python train.py --model="self-supervised image encoder" --dataset="small renderings of single solids in any pose" --train_examples=395000 --image_size=32 --crop_scale_min=0.4 --horizontal_flip=true --translate=0.12 --color_jitter=0.4 --method="vicreg" --arch="preact_resnet" --norm="batchnorm" --hidden_act="silu" --depths=[4, 4, 4, 4] --kernel_size=3 --stem="deep" --avg_pool_shortcut=false --widths=[64, 112, 192, 336] --projector_hidden=512 --projector_out=1024 --projector_hidden_layers=2 --init="trunc_normal_002" --residual_init="none" --optimizer="soap" --beta2=0.999 --learning_rate=0.0034 --beta1=0.9 --shampoo_beta=0.999 --eps=1e-08 --precondition_frequency=50 --max_precond_dim=1024 --merge_dims=false --one_sided=false --adamw_lr_other_params=0.00078 --max_steps=15000 --batch_size=128 --epochs=4.9 --lr_schedule="step" --warmup_steps=300 --weight_decay=0.1 --adamw_weight_decay_other_params=0.01
Rows from block 9, named by matrix and row number. Rows with one number belong to one channel. Each number is 128 + 24 x the weight over its row's rms, rounded and kept within 0 to 255. All counts start at 0. After the name is the row's rms in percent of the matrix's.
# convs0: first 3x3 conv (model.blocks.9.convs.0.weight, 192x192x3x3), inputs 126-139, a 3x3 kernel for each
# convs1: second 3x3 conv (model.blocks.9.convs.1.weight, 192x192x3x3, transposed), outputs 126-139, a 3x3 kernel for each
convs0.97 100 [135 113 132 134 143 121 107 132 151 129 102 130 117 112 129 156 184 124 161 148 168 127  86 161 126 144 155 102  93 114 135 134 140 147 148 134  94 110 129 135 125 122 151 170 116 127 107 129 114 130 126 108 106 127 114 111 102 138 127 124 166  81 137 127 101 166 128 128 144 137 130 144 137  92 137 114 156 180 157 157 166 136 113 107 109 137 138 126 111 138 105 149 142 154 117 143  99 126 120  83 163 170 110 152 108 160 101 136 151 111 139  56 100 165 112 103 148 112 111 129 122  78 108 112 100 112]
convs0.98 095 [166 155 133 115 148 118 166 134 159 141 133 109 144 145 136  97 108 114  95 148 117 148 131  98  87 165 151 140 131  99 156 124 158 149 147 123 112 161 118 107 142 106 143 151 136 130 103 143 128 123 153 109 156 127 146 154 148  97  76 150 149 136 133 128 157 123  88 103 121 115 128 129 117 113 105 137 122 145 155 100  88 115 139 158  98 144 115 127 140 144  91 109 120 139 162 122 147 148 149 120 142 150 142 109  72 117 111 121 169 156 161 159 117  92 171 115 114  89 114 151  83 134 123  92 170  87]
convs0.99 103 [120 136 168 115 110 114 114 133 118 115 136  97 155 157 110 138 107 152 127 149 111 110 135 144 135 159 150 123 171 134 106 144 113 175  62  97 113 108 155 115 105 110 102 152 151 133  68 127 134 105 140 130 120 123 139 125 134 134 132 151 154 157 115 122 140 106 139 109 155 148 124 126 148 146 122 125 119 104 127 122 112 114 172 142 112 122 138 142 144 144 129 101 147 121 115 122 100 104 142 136 131  89 129 120 111 162 102 132 124 137 126 122 156 120 120 110 115 131  99 132 122 121 137 121 130 148]
convs0.100 083 [158 142 146 173 116 135 155 122 149  87  64 133 101 120 138  78 136 100 113  99 163 154 139 145 135  99 135 120 150 144  99 157  78  75 111 154 154 134 106 127 125 132 163 112 103 127 138 159 139  97 148 132 119 118  98 104 118 132  78  71 130 115 142  74  81 134 138 129 116 141 159 122 111 102 120 128 161 105 106 176 151 119 120 120 119 140  98 161 107 143  86 142 142 108 128 130 143 123 135 177 129 136 160 130 128 136 140  83  94 126 131 110 181 174 147 142 133 146 132 122 137 155 139 127 125 152]
convs0.101 092 [110 157 141 124 112 130 156  90 135 114 128 153  97 126 173 158 149 120 134 129 139 129 145 153 145 140 151 152  98 138 119 125 132 123 156 121 143 113 113 113 132 115 150 123 114 128  97 107  67  84 139 109 132 114 111  80 149 147 135  90 125 160 116  87 136 116 167 149 109 107 171 172 179 130 145  79 137 101 171  44 114 144 112  96 138 118 127 138 115 154 129 118 150 119 150 133 101 111 147 126 123 152 139  88 171 145 138 143 137  96 143  88 125 110 152 112 108  96 118 103 118 118 112  69 107 116]
convs0.102 112 [104  61 154 120 123 123 121 138 133 153 152 118 116 134 118 143 146 114  97 114 176 147  99 167 122 170 152 153 126 106 122 100 112 167 192 129 139 118 118 146 138 104 177 118 130 101 135 162 148  92 162 132 130 122 110 153 119 136 114 165 139 142 130 116 148 122 132 128 139 141 133 140 135  98 185 147 119 137 132 143 166 154 160 101 117 110 148 168 158 141 116 102 150 142 103 105 134 107 110 142 147 182 126  75 173 117 165 145 119  89 127 140 150 135 132 153 131 157 153 127 123 121 137 108 126 123]
convs0.103 082 [107 132 120  98 130 107 131 124 136 147 135 133 135 125 133 114 134 127 112 109 136 117 110 194 161 142 166 120  79 114  81 110 133  90 126  89 137  92 155 142 112 161 130 110 141 126 151 127 110 149 115  98 147 133 141  98 129 117 116 129 141 129 123 122 109 125 116 112 157  90 167 122 149 164 116 162 113 134 109 147 121 143 120 126 145  78 123 130 116 118 155 145 142 165 148 172 148 122 145 164  96 159 143 146  74 157 109 137 126 161  95 124 141 109 141  98 131 186 121 126 125 129 123 125 136 107]
convs0.104 107 [106 139 139 134 145 134 121 119 136 126 141 124 146 143 140 102 145 104 151  92 135  87 156 157 107 132 155 137 146 134 109  83 146 155 138 110 137  69 100 113 147 167 115 119 102  92 108 125 128 152 151 124 150 108 145 116 116 140 156 135 130 104  80 136 126 161 113 131 147 144  92 114 137 151 116 125 115 100  97 141 153 130  46 115 132 153 173 136 146 153 148 115 133 132 151 169 119 154 117 131 129 121 147 149 155 164 146 146 108 134 157 132 142 133  99 115  99 117 118 122 133 149 112 164 130 112]
convs0.105 107 [118 175 113 132 114 129 174 121 132 132 124 156 131 113 115 117 100 146 112 133  74 190  79 106 122 104 165  92 116 145 162 137 133 137 141 119 112 110 127  98 142 118 129 140 141 132 132 141 100 154 130 106 148 141 128 145 117  94 123 166 116 158 122 116 116 120  90 157 136 129 151 101 151 105 128 172 100  96  75  90 135 172 113 167  91 186  90 193 140 103 166  83 109 125 116 142 103 141 154 129  99 158  89 150 115 108 161 109 105 133 130 182  99 151  87 104 126 155 137 153 124 116 141 146 143 137]
convs0.106 094 [134 118 124 146 124 113 125 116 134 159 139  89 135 163  89 127 135 128 134 158 133 137 155 107 126 156  80 147 161 131  94 102 146 123 138 123 137 114 111 110 121 135 117 130 130 131 122 129 145 120 102 130 126 163 107 149 123 131  95 127  83  85 118 116 135 109 114 131 129 170 124 173 133 163 102 131 186 122 139  63  70 120 120 103 128 128 120 139 123 132 132  88 130 149 165 131 145 147  97 139  90 146  80 135 125  91  93 127 131 100 123 116  96 105 118  94 116  86  93 150 125 132 106 133 105 124]
convs0.107 127 [119 168 121 131 158  91 135 123 145 154 124 107 138 117 161 153  94 120 139 148 114 147 139  96 126  88 134 150 149 158 156 156  94 142  93 103 137 146 119 129 122 150 114 154 129 100 118 141 129 138 137 135 188 153 110 151  95 127 116 127 156 136 126 155  70 192 166 143 130 104 126 109 166 106 134 115 152 130 148 111 140  96 179 111 121 128  87 111 138 157 141 120 125 161 156 120 123 174 129 141 110 151 111 147  95 161 120 131 140 111 157 123 108 139 124 123 142 106 125 108 132 149  96 131 156 104]
convs0.108 104 [ 88  84  99 151 120 118 133 161 121  95  91  96 153 118  98 166 155 131 120 136  88 118 112 171 114 131 114 146 141  85 117 150 144 112 117 129 122 118 131 148 120 109 104 128 151 119 124  81 115 155 135 151 160 153 110 123  84 144 119 109 125 126 121 121 124 161 150 157 189 139 103  61 119 129 160 143 160 144 145 104  79  85 121 116  89 136 118 141 124 157 141 152 119 134 135 106 134 135 117 130 134 142 106  92 156 128 160 125 113 105  98 111 130 118 159 166 202 155 112 127 109 123 126 110 154 145]
convs0.109 116 [147 132  98 177 142 150 101 135 119 157 134 138 125 139 139 106 106 114 156 120 112 130 117 132 112 118  81 126 132 103 139 108 131 125 100 158 121 128  92 145 121 104 127 114 141 150 163 139 167  99 133 120 118 110 145  99 113 116 113 130 125 139 146 137 120 113 136 128 125 146 160 123 117 136 152 121 155 118 168  73 115 109 107 121 137 123 132 132 101  95 145 130  98 116 128 110  96 143  98 129 159 164 116 132  88  97 154 116 136 129  86 129 112  95 135 100 131 107 131 126 172 156 155 153 146 144]
convs0.110 097 [142 133 100 151 142 124 110 123 105 126 139 131 158 106 161 120 126 138 125 143 108  96 158 161 126  99 106  97 147 152 155 117 108 138 104  89 147 149 126 164 121  96 108 120 107 154 101 145 154 119 109 131 123 139 126 165 192 102 132 121 110 116 121 106 128 182 156  94 123 148 146 120 106 118 136 132 135 170 135  79  92 128 125 142 140 128 112 111 115 100 113 102 112 152 143  96 116 133 151 112 141 144  79 160  80 104  76 122 103 140 145 158 104 132 128 121 143 115 130 141 140 124 123 135 137 177]
convs0.111 113 [142 101 107  67 153 163 131 158 129 119 122 170 127 144 106 110 131 153 179 145 138 109  97 136 129 171  88 135 132 106 103 149 161 126 127 118 135 133 130 123  52 104 100 164 139 138 110 162 152 137 134 130 119 111 105 131 139 141 137 123  90 118 125 162 152 138 126 162 120 136 148 111  80 154 104 165 118 144 127 134 157 105 144 108 158 122 144 134 108 162 117 121  89 145 119 137 143 156 143  83 132 132 118 129 162 148 140 137 126 131 124 127 172 161 142 167 119 104 125 102 132 157 159 130 138 130]
convs0.112 096 [115 115 146 152  93  93 112 112 111 169 180 117 117 135 113 121 103 115  99 104  98 115 143  90 144 181 124  85 154 105 115  91 170 191 119 114 106 144 132 136 132  96 126 109  91 114  83 141 156 150 133 132 167 103 120 141 110 126 137 123 109 141 157  82 123  96 161  96  90 170 168 103 113 122  96 102 147  99 142 102 112 157  73 124 112 124 109  86 145 113 124 105  94 105 134  81 120 156 117 133 122  98 160 119 152 169 105  66 135 165 110 138 170 129 126 164 115 114 121 109 141 124 150 136  96 140]
convs0.113 094 [117 146 111  94 160 112 148 135 138 130 127 138 159  90  94 103 126 131 108 150 133 127 165 142 141 114 122 136 127  66 159  92 153 110 126 117 144  91 161 128 113 148 137 140 134 128 128 127 126 143 154 145 122 137 101  89  84 120 143  96 139 115 139 149 115 147 140 122 119 167  91 106 134 173 139  94 140 131 130 165 141 118 152 151 114 143 125 136 127 119 149 124  90 151 137 141 125 155 121  99 139 171  80  83 175 140 108 144 122 123 122 105 154 118 155 136 160 107  93 145 133 113 110 143 126 171]
convs0.114 111 [ 85 121 118 121 113 136 109 165 108 140 125  96 113 135 130  87 104 145 111 123 133 121 117  83  93 120 165  74 117 135 151 145 134 147 103 112 141 133 136 121 143 118 126 132  80 114 147  95 110 146 110 116 132 114 116 106 116 108 120 164 102 168 118 120 172  98 174 133 106 140 102 130 110 139 180 114 196 100 152 136  99 128 131  80 154  93  90 140  97 131 153 120 117 114 109 110 125 104 125 146 127 140 176 113 112 126 138 142 131 122 113 171 109 124 128  95 148 155 128 115 149 106 141 113 115 142]
convs0.115 092 [151 124 109 110 137 125 124 155 138 137 148 110 130 129 120 147 127 136 124 166 175 116  81  96 114 113 121 118 148 160 108 147 105 106 122 143 130 174 147 181 133 145 153 139 159 122 178 116 110 131 128 165 112 118 115 149 134 142 106 134 136 139 111 142 135 133 132 112 189 128 108 129 102 101 116 154 166 146 132 122 136 114 145 124 111 135 132 121 160 138  90 113 120 128 101 127 129 166 151 133 117 119 139 111  91 139  57 145 144 147 153 159 117 165 159 114 190 136 114 142  84 123 134 126 116 136]
convs0.116 110 [116 138 138 109 126 110 123 141 104 128 106 139 118 108  89 149 127 145 124 118 150 125 136 107 147 126 156 103 142  82  99 130 186 140 107 133 121 167 122 134 124 142  95 158 132  91 143 113 132 135 125 133 126 144  97 128 127 138 125 110 138 127 127 131 163 142 154 164  90 219 107  81 102 139 110  88 181 147 173 110 144 171 147 122 100 136 110 146 153 114  82 125 142 101 146 170  96 116 113 161 116 121 119 104 142 155 128 111 135 126 143 146 115 134 129 129 171 127 123 145 127 154 106 134 139 116]
convs0.117 098 [113 136 128 132 178 139 133 130 106 127 131 141  76 134 140 100  98 118  98 131 159  89  82  60 198 183 125 159 131  79 126 153  87 110  66 118 125 142 167 103  97 109 128 113  88 155 151 104 142  91 121 106 165 126 148 121  98 138 131 137  94 104  90 151 156 117 110  83 123 139 106 104 162 181 112 125 172 113 109 124 172 122 103 175 139 116 170  91  98 108 168 144 134 140 109 135 121 121 131  85 103 138 145  97 127  99 140 209 149 139 147 124 147 117 126 178 113 134 114 146 135 130 128 135 123 136]
convs0.118 105 [132 155 136 146 147  91 111 100 156 128 109 136 142 152 129 120 147 103 168 128  94 118 100 172 104 126 134 147 113 114 124 138 127 115 116  95 115 122 123 133 114  98 145 121 122 134 148 153 107 156 113 128 106 119 120 129 149 123 129 135 139 134 153 129 177 214 152 111 121 140  73 107 123 132 140 118 132 128 146 164 141 167 138 113 124 123 137 150 129 140 134 111 101  80 165 176 118 128 141 148 108 164 139  63 140 132 156 126  88 103 100 113 118 128 128 137 101 132  95 153  90 131 158 169 171 143]
convs0.119 091 [113 131 116 148 119 153 118 133  94  79 128 134 101 110 138 111 114 114 126 146 100 131 132 148 160  88 147 126  97 134 146 113 119 114 162 109 125 104 118 129 112 130 117 118 136 104 167 147 140 124 124 117  95 122  99  99 160 122 140 110  87 107 153 126  79 101 147  93 145 143 122 146 140 131 188 142 152 135 151  56 114 144 130 144 109 107 134 113 127 150 114  94 121 158 134 129  62 152 132 135 129 131 123 171 162 124 154 147 120 110 183 109 129 151 118 100 116 103 174 145 106 144 159 149 127 145]
convs0.120 094 [121 114  88 137  56 151 127 182 114  93 116 114 107 110 127  97 138 144 157 113 104 140 118 137 122 136 135 115  83 103 140 125 136 102 128 119 108 132 127 151 146  91 111 110 116  88  99 163 115 124 122 128 114 116 140 111 131 166 140 105 122 139 140 104 136 156 117 150 117 164 120  82 230 180 127 125 104 123  96 108 123 187 103 122 149 154  96 140  95 132 155 153  95  86 103 108 156 127 115 136 117 169 145 111  79 110 109 129 129 120 127 106 111 119 119 145 107 116  95 139 115 118 128 143 102 139]
convs0.121 090 [143 137 127 115 124 132 171 117 117 147 151 131 128 121 133 117 147 123 131 142 116 108 140 121 160 120 141 152 129 144  81 171  93  75  98 155 124 118 120 144 132 153 139 159 134  98 132 109 135 126 102 129 108 148 157 115 152 138 146  97 145 100 105 160 148 168 133 109  84 151 134 125 128 145 156 124 107 121  99  96 159 133 125 129 106 135 164 114 138  82 120 121 101 110 137 117 119 143 129 139 113 139  77 112 129 129 115  82  92 136 126 143 114 133 109 126 153 159 106 143 148 166 123 134 196 113]
convs0.122 086 [116 148  93 135 130 104  94 132 128 115 125 181 111 140  98 130 128 124 129 101  94 119 134 117 135 144 119 107 180 106 151 114 116 102 131 151 150 101 117 130 117 112 142 146 125 155 139 141 112 135 133 134 148  96  79 127 126 138 132 129 122 109 119 116 121 104 136 103 148 134 101 125 153 102 101 124 171 145 103 112 157 110 130 123  99 145 145 142  90 127 108 122 138 151 137 107 139 157 111 141 153 135  92 117 123 168 134 113 119  98 145 111 112 124 148 101 129 121 141 164 126 133 151 131 135 102]
convs0.123 105 [125 141 102 121 113 124 142 142 141 138 143 128 137 127 169 134  97 139 166 116 156  78 107 110 139 142 117 143 112 140 153 122 112 107 103 101 128 111 144 146 121 148 171 123 150 116 141  85 122 122 160  97 135  95 131  91 117 124 152 128 154 159  72 151 119 158 129 128 118 158 145 148 169 125 110 134 119 154 122 109 111 161 149 114 122 121 103 116 130 126 139 153 130 121 125 155 102 111 107 123  98 144 127 139 149  97 120 135 120 123 100 127 161 113 159 110 121 138 132 150 132 153 113 134 115 108]
convs1.97 100 [156  99 122 143 137 119 126 159 105 140 110  71  88  96  95 127 117 122  94 140  82  70 160 124 144 133 100 130 115 149 115 113 121 130 140 174  91 147  80 132 111 109 113 157 127  89 126  98 114 122 119 104  81  77 125 148 118 123 122 152  93 173 127 109 119 130 119 159 127 114 160 106 119 142 115  94 143 105 125 152 101  83 121 147 145 108 127 116 164 126 132 160 140 115 137 112 107 120 142 118 129 102 113  74 201 114  70 178 124 137 104 110 134 160 145 135 132 159 134 121 152 136  86 103 142 151]
convs1.98 097 [140 124 107 107  83 106 149 131 103 128 140 111 148 129 126 126 123  89  91 121 127 164 165 149 140 148 129 164 157 150 123 140 112 133 161 152 122 103 137 154 108  99 146 147 105 106  96 148 135 132 121 132 125 131 130  94 145 115  98 141 148 125 122  87 141  93 158 174  97 130 102 132 187 159 134 103  95 138 113 127 130 129 140 114 117 140 147  93 170 135 127 152 114 101 129 104 107  94 117 105 134 171 202 119 136 130  49 147 166 104  70  97 153 124 126 131 141 172 128 114 138 124 158  80 154 135]
convs1.99 106 [115 113 133 129 122 114 117  80 159 134 113 128 156 125 128 144 135 175 129 124 120 143 153 116 159 129 125 148 172 114 134 137 119  90 134 123 132 118 138 147  76 140 100 156 144 112 152 111 126 146 111 126 121 107 143 118 111 112 134 118 118 124 168 141 109 124 145 146  70 145 139 137 125 105 129 132 152 115 124 127 107 108 133 122 109 127 157 132 100 166 122 116 162 104 114  58 123 104 141 117 156 110 154 132 118 165 138 132 128 108 130 137 125 155 115  92 118 119 123 103 107 134 102 111 155 130]
convs1.100 087 [ 99 131 131 136 155 134 124 157 102 144 145 150 148 110 159 124 164 165 135 130 138 109 127 145 148 125 163 146 117 166 159 119 134 141  83 110 112  94 118 107  76  95 156 105 122 143 125  79 156 146 137 101 149 133 125 112 121 153 148 124 131 172 135 137 124 106 124 155 137 134 107 129 127  86 158 149 102 142 128 131 176 113 161 121 136 175 173 158 178 108 122 152 139 162 119 145  97 159 152 168  93 110 127  94 134 124 184  74 144 133 151  94  85 170 166 167 122 131 109 106  92  91 132 123 120  96]
convs1.101 095 [167  99 148 150 140 124 135 153  98 133 137 166  81 149 116 125 124 134  99  97 111  86 160 126 110  98 159 148  94 107 149 139 169 123 172 107 121 117 126 150 169 131 146 140 105 131 156 110 123 124 152 150 170 121 110  97 120 152 142 143 140 138 172 118  85 134 110 135 109 157 123 162 133 197 118 172 140 161 138  88  90 106 157  94 103 113 101 153 129 132 128 144 100 123  74 169  90 114 113 104  80 124  68 192 123  97 163 114 145 132 129 139  97 146 133 147  84 154 156 133  93 136 158 124 149 107]
convs1.102 110 [ 94 140 130 121 124 133 102 152 102 107 129 126 154  98 148 105 139 114 123 119 141 103 151 158 112 120 126 127  85 113 187 120 190 131 115 160 129 112  93 140 147  90 148 104 133 128 138 146  88 138  87 110 140 149 115 121 110  76 172 115 112 156 130 129  84 125 139 103  96  93 103 170 119 145 119 140 147 116 113 151 109 138 112  82 151 108 129 178  95 128 100 118 165 122 177 143  99 192 149 138 135 139  96 147 160 132 100 159  86 116 118 116  83 121  94 127 113 104 101 137 148 107 137 114 145 139]
convs1.103 082 [145 146 127 155 132 132 135 164 137 141 127 171  91 149 110 145 132 148 113 118 112 112 117 154  91  86 145 142 103 137 133 140 110 189 127 141 142 131 140 101 146  90 113 129 139 120 136 149 144 128 159 109 169 180 177 141 142 163 137 174 130 169 118 102  91 121  84 166 142 123 168 104  94 160 151 123 155 136 164  52 126 124 117 118 126 129 150 143 119 146 136 136 147  93  86 108 122  83 113  91 160 107 187 126 103  96 192  89  92  99 147  96 133 111 122  87 145 118 151 126 130 153 138  84 132 115]
convs1.104 110 [113 110 141 108 129 123 100 103 105 132 135 114 135 134 100 120 137  88 133 105  96 119 105 141 135 130 164 160 158 166 149 119 137 102 125 133 160 149 125 135 103 137 101 141 171 165 158  91 147 132 112  94 121 135 160 136 119 105 114 140 140 127 128 144 147 100 129 120 125  94 140 118  86 124 172  88 145 118 146 130 114  76 139 142 142 121 128 168 174 148 161 123 149 111  99 118 186 114 136  81 115  99 120 148 104 154 148 132 124 115 146 128 136 100 104 142 191 152 132 146 128 147  94 126 110 114]
convs1.105 105 [143 187  78 191 137  91 145 114 122 108 129 132  97 139 147  93 141 129 123 135  98 185 130 115 173  98 148  70 125  83 135 109 119 143 129 136 117 135 118 152 104 153 153 132 128 126 152 150 156 116 118 147  71 148 127 122 154 116 112 144 158 125 134 161  91 111  97 139 165 100 191 146 143 171 164 133 132  83 121 128 120 121  94 101 184 133 142  72 154 142 137 110  97 133 140 104  96 149 113 169 105 150 132 126 138  97 151 138 145 126 188 141 119 108 119 121  95 113 109 143 129 139 138  81 174 146]
convs1.106 095 [121 105 101 141 135 106 125 144 149  78 115 121 110 131 109 132 121 127 132 205 127 134 146 162 132  78 134 161 120 180 143 143 143  82 134 130 120  93 131 110 115 129 125 151 111 128 110 103 145 149 156 107 134 152 121 156 177 125 125 119 135 109 134  80 128 122 133 139 105 128  99 146 131 143  80 124  96 137 161  87 108 134 122 139 124 161 156 127 119 147 100 113 126 116 128 152 138 124 123 165 153 142 175 112 128  86 129 154 140 145 157 120 125 107 134 115 122 139 125 138 153 143  75 176 121 131]
convs1.107 119 [130 140 127 117 114 147 123 131 120 124 119 135 113 124 123 111 116 156 104 108 119 137 112 119 130 185 153 144 143 197 163 105  77 134  82  92 130  92 149 118  99 155 121 116 125 143  41 101  93 141 164  97 157 150 158 127 131 154 110 125 100 124 145 109  81 160 124 149  55  95 170  81 133 105 129 120 104 148 106 128 115 109 147 179 162 159 146 129  82  97 113 119 123 160  62 154 122 144 141 164 125 123 106  89 130 139 148 121  80 123 114 122 127 160 134 155 108 147 102 161 130 128 143 151 147 119]
convs1.108 101 [133 113 138 103 101  89 122 145 113 111 100 129 207 115 151 134 153 124  82  94 117 122 149 119 154 136 143 178 128 116 140 122 159 129 140  96 130 123 162 144 148 113 120 124 126 129 134 122 154 190 103 137 141 146 137 129 100 112 123  75 148 137 134  85  82 122  69 108  79  80 104 136 112 122 147 116  78  95 120 107 104 138 148 122 122 137 149 165 134 135 149 130  89 109 125 108 120 147 154 156  92 117 107 173 116 110 123 121 128 137 131 161 149 137  94 115 122 147 117 158 101 126 129 115 102 138]
convs1.109 122 [141 139 133  84  95 126 132 117 118 148 185 137 111 113 125 139 112 116 185 142 124 136 137 100 106  82  75 158 127 181 115 139 117 132 108 140 112 166 134 153 128  92 166 107 143 117 180 120 144 177 138 128  34 129 124 151 121 116 113 120 152 138 132 133 159 106 140 125 108 110 113 153 124 142 111 120  80 118 116 100 154 155 123  86 143 100 108 163 129 167 130 134 101 133 133 114 141 141 170 150 169 140 144 109 110 116  80 121  98 128 116 127 117 181 149 126  87 137 118 110  90 107 111 127 112 128]
convs1.110 102 [142 111 155 130 108 125 148 135 102 117 124 117 150 106  89 126 114  77 134 175 116  88 130 149 155 102  95 188 174  81 162 150 115 113  95 124 121 117 172 104 110 119 144 128 127 148 140 102 165 133 112 136  82 113 145 110 139 151 104 133 150 148  97 119 123 105 139 123 152  90 123 133 148 143 145  61  97 122 145 103 135 142 102 151 148 108 123 211 153 126 100 114 113 112 125 155 128 115 125 140 195 163 128 114 158  78 114 121 133 145 132 132 170  98 136 121 117 142 144 103  98 101 120 107  52 119]
convs1.111 112 [149  93 171  93 125 115 133 129 139 144 147 139 163 131 105 130  81 118 137 108 130 110 105 128 132 124 167 156 138 180 115 135 124 148 122  90 120  93 160 148 124 158 124 150 111 145 134  87 140 122 106 107 148 146 169 147 113 147 141 117 126 110 154 140 117 125 159 102 116 127 120 122 105 115 131 139 127 136 171 102 157  94 135 143 123 137 122 154 133 123 149 172 162 171 108 138 119 158 117 164 126 128 134 138 124 124 121 148 138 113 123 150 122 116 130 150 124 149 142 160 145 123 148 110 114 138]
convs1.112 100 [110 117 135 144 104 123 142 125 140 137 111 119 134  90 120 134  98 103 118 127 161 151 108 130 114 132 109 173 157  44  85 102 139 122  88 165 156  89  95 165 168  67 129 143 150 112 127 127 115  95 123 140 127 136 135 155 156  93 130 138 151 151  98 144 105 154 104  85 140 131 122 157 189 149 110 119 108 130 119 134 127 153 107 115 165 173 111 153 154  89 145 112 141 125 118 165 154 124 133 154 109  77  83 158 114 117 116 157  93  90 159 113 101 121 106 112 158 152 141 130  89 167 123 119 127 128]
convs1.113 097 [ 95 140 148 119 149 142 171 122 108 136 120 117 153 170 128 135 107 141 141 140  77 121 156 124 133 128 122 106 117 118 123 163  77 185 133 125 129 139 123 139 158 163  96 157 158  92 148 129 126 132 139 116 148 132  95 147 143 133 107 123 127 182 148 133 158 146 115 142 128 149  91 151 152  84 157 103 121 125 116 104 138 157 145 129 126 148 151 157 113 160 128 158 148 125 136 135 105 148 138 118 164  80  87 148 157 101  70 159 122 142 110 113 118 135 105 131 111 123 141 126 165 159 128 115 114 172]
convs1.114 111 [167 132 127 124 154 139 162 132 162 145 119 119 124 106 125 138 123 122 120 124 125 119 128 124 154 163 130 164 117 101  96 130 144 106 137  98 144 117 120 133  98 149  80 116 113 134 142 154 130 143 166 121 126 138 127 134 166 115 144 139 141 164  82 129 161 101 185 102 118 162  98 120 145 144 103 197 119  87 100 147 135 101 122 111 152 174  99 155 120 117 134 129 132 113 102 166 135 142 152  96 125 107 130 121 137 165 125 125 142 133 151 105 145  82 137 152 115 134 143 138 108 123  72 141 139 123]
convs1.115 090 [114 100  98 128 106 178  70 153 106 154 150 116 135 120 117 143 153 145 105 129  74 109 143 143 116 138 168  76 171 162 213 104 170  85 131 110 118 103 113 104 100 105 120 134 150 110 193 128  93 155 103 142 126 135  91  83 123 116 119 141 131  95 134 103 107 109  97 177 102 120 134 127  83 166 112 110  87 106 141 131 107 135 102 121 112 114 120 120  82  90 158 111 145 104 147 132 150 149 122 143 166 169 153 129 128 155 131 154  99 153 136 132 162  95 130  97 126 117 182 133 112 147 104  91 118 120]
convs1.116 103 [138  97 144 166 111 134 131  87 145 119 120 110  98 146  99 122 150 127 108 113 165 145 110 144 118 108 139 128 111 160  88 119 138 139 111 156 144 126 152 116 140  95 166 110 123 104 130 134 117 112  98 206 127 142 109 139 101 146 140 118  86  83 133 164 152  71 157  97 111  97 118  75 185  86 117 115  66 189 107 178 111 143 187  97 144 135 122 127 109 114 130 133 109 109 143 126 140  98 166 141 119 128 151 162 127 135 123 169  94 134 121 119  76 116 127 128 137 169 109 128 127 132 100 147 105 134]
convs1.117 095 [129 101 119 172 148 131  80 130 136 155 122 154 133 127 145 116 137  96 130 153 140 153 164 155 129 129 116 131 166  92 130 121 117 170 160 133 109 137 121 148 154 135 164 122 113 153 116 159  96 131 105 125  88 135 144 131 100 103 136 132 159 154 131 146 133 147 100 146 132 153 134 121 131 141 141 139 125 142 110 109 161 112 107 111 126 121 119 105 121 104 126 129 148 156 115 115 129 129 103  99 127 116 110 121 143 197 185 164 125  94 135 165 140 132 129 124 144 112 141 120 153 107 102 113 151 129]
convs1.118 104 [144 136 132 125 129 125 106 138 116 108 133 141 101 163 128 148 115 127 134 130 145 100 121 144 132 166 124 155 166 139  91 101 124 168 111 148 115 154 110 132 145 134 102  76 154 148 142 114 130 117 174  90 116 154 108 160 127 112 116 150  99 109 176 163 147 108 126 124 126 112  97 116 116 110 100 126 103 126 119 135 166 104 113 110 144 160 118 146 174 125 120 115 115 134 119 154  95 116 126 144  79 143 135 131 132 122 165  81 128 139 125 144 125  80 155 146 142  98 138 112 121  96 138 111 140 115]
convs1.119 094 [140 140 114  73 115 106 113  86 114 140 151 127 123 142 139 139 170 138 134 116 138 169 144 122 159  85  96 114 138 117 116 136 104 125 168 187 109 112 133 128 130 141 175 117 130 179 171 131 127 139 109 153  80 140 149 138 153 131 130 136 102 120 116  94 101 144 123  97 132 138 128 133 154 109 123 102 113 138 133  92 117 130 136 119 112 119 115 125 104  89 123 136 117 137 140 104 157 129 101 146 132 105 105 142 115 158 131 134 138 138 103 103 132  82 115 144  92 164 150 147 124 100 133 107 129 118]
convs1.120 097 [126  92 146 124 164 115 128 153 111 145 134 118 141 138 153 140 165 134  93 111  94 137 115 145  85 109 108 131 107  96 109 127 114 141 142 125 119 134 129 159 137 129 106 119 134 125 115 143 169 113 127 129 119 160 149 127  90 110  99 137  93 149 113 159 111 111 144 126 119 105 113 136 169 142 137 137 134 151  90 149  78 144 122 108 156 109 116 130 136  70 120 101  72 144 175 132 157  74 118 122 123 147 164 134 133  66 121  83 139 137 147 107 132 157 120 101 141 103 172 108 140 149 112 119 117 110]
convs1.121 087 [116 125 115 121 153 128 138 138 119 137 132 154 104 148 154 124 153 123 119 115 133 132 151 134 112 129 132 110 157 117 144 104 192 149 147 132 103 156 130 121 120  98 135 136 138 132 135 115 142 111 130 141 126 103 131 120 140 142 138 168  79 146 160 170 121 128 160 130 155  77 109  43 103 147 104 109 146 150 135 113 107 129 131 101 101 140 144 110 152  84 129 116 111 125  91 155 132 130 146 177 110  95  83 134 178 116 160 137 136 135 133 117 142 117 131 129 181 120 133 101 177  93 166 119 128 135]
convs1.122 088 [ 97 122 152 173 118 122 130  83 121 133 109 137 143 126 137 135 126 123 120  91 156 130 122 113 149 126 155 126 152 122 125 171 119 135  94 153 144 107  97 123 126 161 135 156 126 125 120 115 103 131 164 110 134 120 181 152 137 141 168 124 125 163 121 161 114  79 137 144  82 119 131 135  61 134 154 165 121 134 152 117  74 119 150 153 132 110 103 141 125 140 121 142 149 140 135 138 137 112 139 123 147 116 166 110 137 118 133 162 135 163 133 109 130 127 121 131 130 145 154 125 132 165  80  78 106 128]
convs1.123 103 [123 126 159 138 116 139 125 152 122 113 143 122  73 161 114 122 147 116 193 144 119 161 154 129 156 129 128 131 130 128 162 128  90 119 150 132 144  99 137 122  98 151 123 126 122 168 157 112 131 119 123 116 104 126  90 124 100 133 120 141 125 119 119 113 111 139 128 151 167 127 127 125 147 119 102 113 140 105  85 151 144 169 106 133 124 101 163 115  90  91 145 146 106  75 162 118 109 122 144 140 149 130 129 109 141 154 121 110 115 119 146 173  79 132 165 141 108 109 101 148 124  93 138 109 174 115]